Weights of a small CTC image transcriber: arch vit, moe top_k.
Rows from block 3 of a small CTC image transcriber, named by matrix and row number. Rows with one number within an expert belong to one neuron, the router's apart. Each number is 128 + 32 x the weight over its row's rms, rounded and kept within 0 to 255. All counts start at 0. Numbers have three digits each.
After each expert's rows are labels from the 100 images, of 14976, where the router gives the expert most weight on average: "strongest on" is what is common among them. Only what is clearly more common there than usual is listed. The data: numbers of one to four digits printed on busy colour backdrops. In brackets: how many of the 100.
# router: router (model.blocks.3.mlp.router.weight, 8x128, trained with AdamW), inputs 0-127
# up: expert up (model.blocks.3.mlp.up, 8x64x128), inputs 0-127
# down: expert down (model.blocks.3.mlp.down, 8x128x64, transposed), outputs 0-127

# expert 0
router.0:128191075118083137144140132135096129171119159139096173153155124174098112152049111145092128128114151116107132214166137136146099167215078076132090157102058101089117141171096062171154153115142097123182178120082167103104121088156151128128133074140089103134130119142161079101150128094151084154180128089086114172163152108102077125115100160157155159115130145082119154117126130096166131165123
up.0:159119155187090117117110105065138142116186136099103075118130177079094126189164106113151127154104104128141101103173190165117123110170134149189137137129129110112108153086148154128019159142101108117109038138121122078122121137178138205141137109160099125124127153191150140114100104139114187154129136095110136099124078136197100071122103127162133139182143186133140138133091121085075122115103
down.0:104079127138120160083131130138175105119093152056147093133121109131147169148208134088142163126139127153110119151112088157172162171094154170036180127118184113128156123127110024158122135159044099149114116078114122104150137118113129111095156208114144151170114106128127074125070106152146115120146143179133160137108159125139162142125100111090088114116133123216151133109122176141121185119147
strongest on: on a plate (96); italic (73); the digit 2 (45)

# expert 4
router.4:124126079141093147121116143072085088100155106148142076116088127111145100114189098147131124139113152125045181123079119115114128072107172126125160110103078159170134123114115095114120176127172084120086150176128210115133100161106105115131113050125142139153102142133174158117116137068099137142171124128182114155117166144108098074080068108108057098112171100101194142123184159134083097113165
up.0:120101147074140149153116132162105107177127097140110151111133164154171107163117143144119133156176178085090107120064133147117083084081117117167114158094144112118195184105124098123126074126155214106164156109146091108101104134134062182121150142151040115107193087178159113168142099101182158177167093116075103122104144103124158134102132101149094084154111136124109145114135196124180087109111
down.0:156091132091139077162092104127100109172143140160122164122142120131109124086115170130184131144108114119115140073225139105144138154136054180114081078158149060108121138129096163109096107103116156123148125102146174096160146172108142125146102119151138116122072032174151102142128134142081114217156094178144120128167121130101099131106132108158173206174098095135122057133139151165103134101151
strongest on: sans-serif (89)

# expert 7
router.7:182146159156102145093173123112120128099183161186105112135139089059112107089135130097151106110152158114145139158103178072132142112056130132115103049121123164132128121184191137109183129086121120115188137154110075112132144139171115124114113179141116085091095118114172144200131124096190096162125142155105185093069158149163124118076115098105115131095081090111127167115141200173114153161124
up.0:165099142125126118104150106123105132075110129156132186117110180138147130135123130137100150123115141117157156075117194038124125109108146124098124143088133161050133090083129158151173148066131136157172024133137125168067142165173120119122179142124124127141096108134090079152162130099157144156140161134196141102117075111160140147050172158119062118133138176133161100210143108143139105122097
down.0:106225133105113167111138136130163147158131128141159118065109097100123104082159146092072097085152090122185104142103128097123127099149148124213170114141175131125101157140126193128106147138154144137105129102138232146215144130115145131170109103089143119091137123138158106078120117097126152118134154053132132118153066122111156121118130187145108109134239149106115192111145139113125113107121
strongest on: grey ink (27); orange ink (25)

# expert 6
router.6:160174136161204140161132148127109126124047055183131107133096106150146128113118157138150131070128122117187151117153170121177133130091115146133125192158069193115127124138105103123176091127138111177122128119144086178110160133134058171060126131131125144165133118139155128111142154130110094179079128129146155132090157164121118128138114142134121107111097045116141100133122089088188016112084
up.0:088158173142125163119096144097078155117167071156125171191149105140186161114165143126087156186147062054158125117142149114108116151125068085146113127132161137098164125150085161082114146086133180110081129074147142121110095088175109140126120124127136154124157107081109110157114140132165177140153118129084134124146200090089169197114126137121128133087120140072113090226135186101141089119122
down.0:104120103113163089137118112105102160133180154123121093119117143129111099093189139150162113144140155139156127127106129121151148064097175180175109167119093133208115149057123115130116142203180107114085099139214044110101163140078135119104172138202141128124091180117176142104153157154133088153125128147154121120093163197097135156102135095128174095122112090128061106103132187144138111104091
strongest on: on a plate (88); length: one (50)

# expert 5
router.5:125155191105141100114084107108137095119157153154097140173143075103102150185125130140150167148106113092156144051107043137131077175122152098150143131181150156133127055123168167117186125097137193122044167096088072101169091149136112172153099141138088112145123133087078131123138122189172170160117118131126086142129167141128143156152148117090135156103117112158084182156085103153084150119155
up.0:135002129113143142180126117094190095126126147081176175159115155115150106123077131116157144146088104107151120127167145142114118122162098179135164129142140108104181125096120134093127102106121145137139145167105120098127085198101129146093136093093165222143138131159139110093144090097090167145144152098093109127071101107166129109110167132135142100143172136106104171138086170143125170016172
down.0:157152129093105099123128129173207159117062136103129155070122129131151071139116253145134105117119081146167150099166166115116131122070145142200148113158143108076144136113123041144136115127118113121114154152127202131171148113165159119181068159081094106102125139132107069084094109144156133071121135140138116139063103109119114132123144165152132095130198118133136185155143132130153142110099
strongest on: on a plate (82); length: four (52)

# expert 1
router.1:196129066184127102128083162163100127128055173113157104146120152079137111159100144109192103109106126123144124108128174129121093087096185112134159108118169093089136130158140176077114101147079157113092127157200208111174166093129134044110077156063116130135106154113115081175139198112121131142134140131137113093135112144146126140155148072120095064125125114162164173095168133126124158122112
up.0:137131089146112226164081146084119107081156101103117192114124102161087176150143133156166072084091158153128157151129061092112169087114151155132114125170104132122114088179122118093106127187146106094089082081089204131153104142136135137150132113135099133078109105073134129160109155145171095158136062140152103168175180106202149117079105132109108128129125118150133147137158150169099061139128
down.0:123075127162119067151137117179080196131111176161133102097137129118187158097156218133142122081126134143119178104139118149107133115081165075062135094127160150127138133096124043136099109153152116151141120150149026127086119152109117131151151138141144117157135139171133106099111101155051132113121092165146119119146145183137128163140131031156081121125132105112179054116136087106135141122102
strongest on: on a plate (84); the digit 0 (67); first digit: 0 (39); last digit: 0 (37)

# expert 2
router.2:144116183112163149118162152119141149085167125106163120169117161135147177134095097151108120147139169140166129190184124125092114130147153125069183122068098074130188185085201150152125088098124135175144135121106136192096151198148159091104171119123169151073178122169131136108078163154074190098098191093145135133115112144171072080110103111117138108164142153139144137147160116153118132081117
up.0:092150090156100082079229161138152175142093110083124100126129146125131225106176087131097148096118091138133147148175163123096134119111129135116107142139141100166108063115144121155168115133134145120026145106141119088146118157089099124086131060114076134127095123140108161144217124147142101161139103165148115111136146131101092188156150122150067161175132134176181125083106113115092134136097
down.0:114122130115159106156137102103104077148119143134129148144114133124140104121173039166060125112141113153141085114121124131101123062110155111106138064145143051149196173082111097115131147185131208144182158100146100141141187085116142100187083125092124192122127119117184123155110119124080145072148089151114139126102160155168164105109114129126122117156136061104164062108178169081102107163128
strongest on: white ink (28)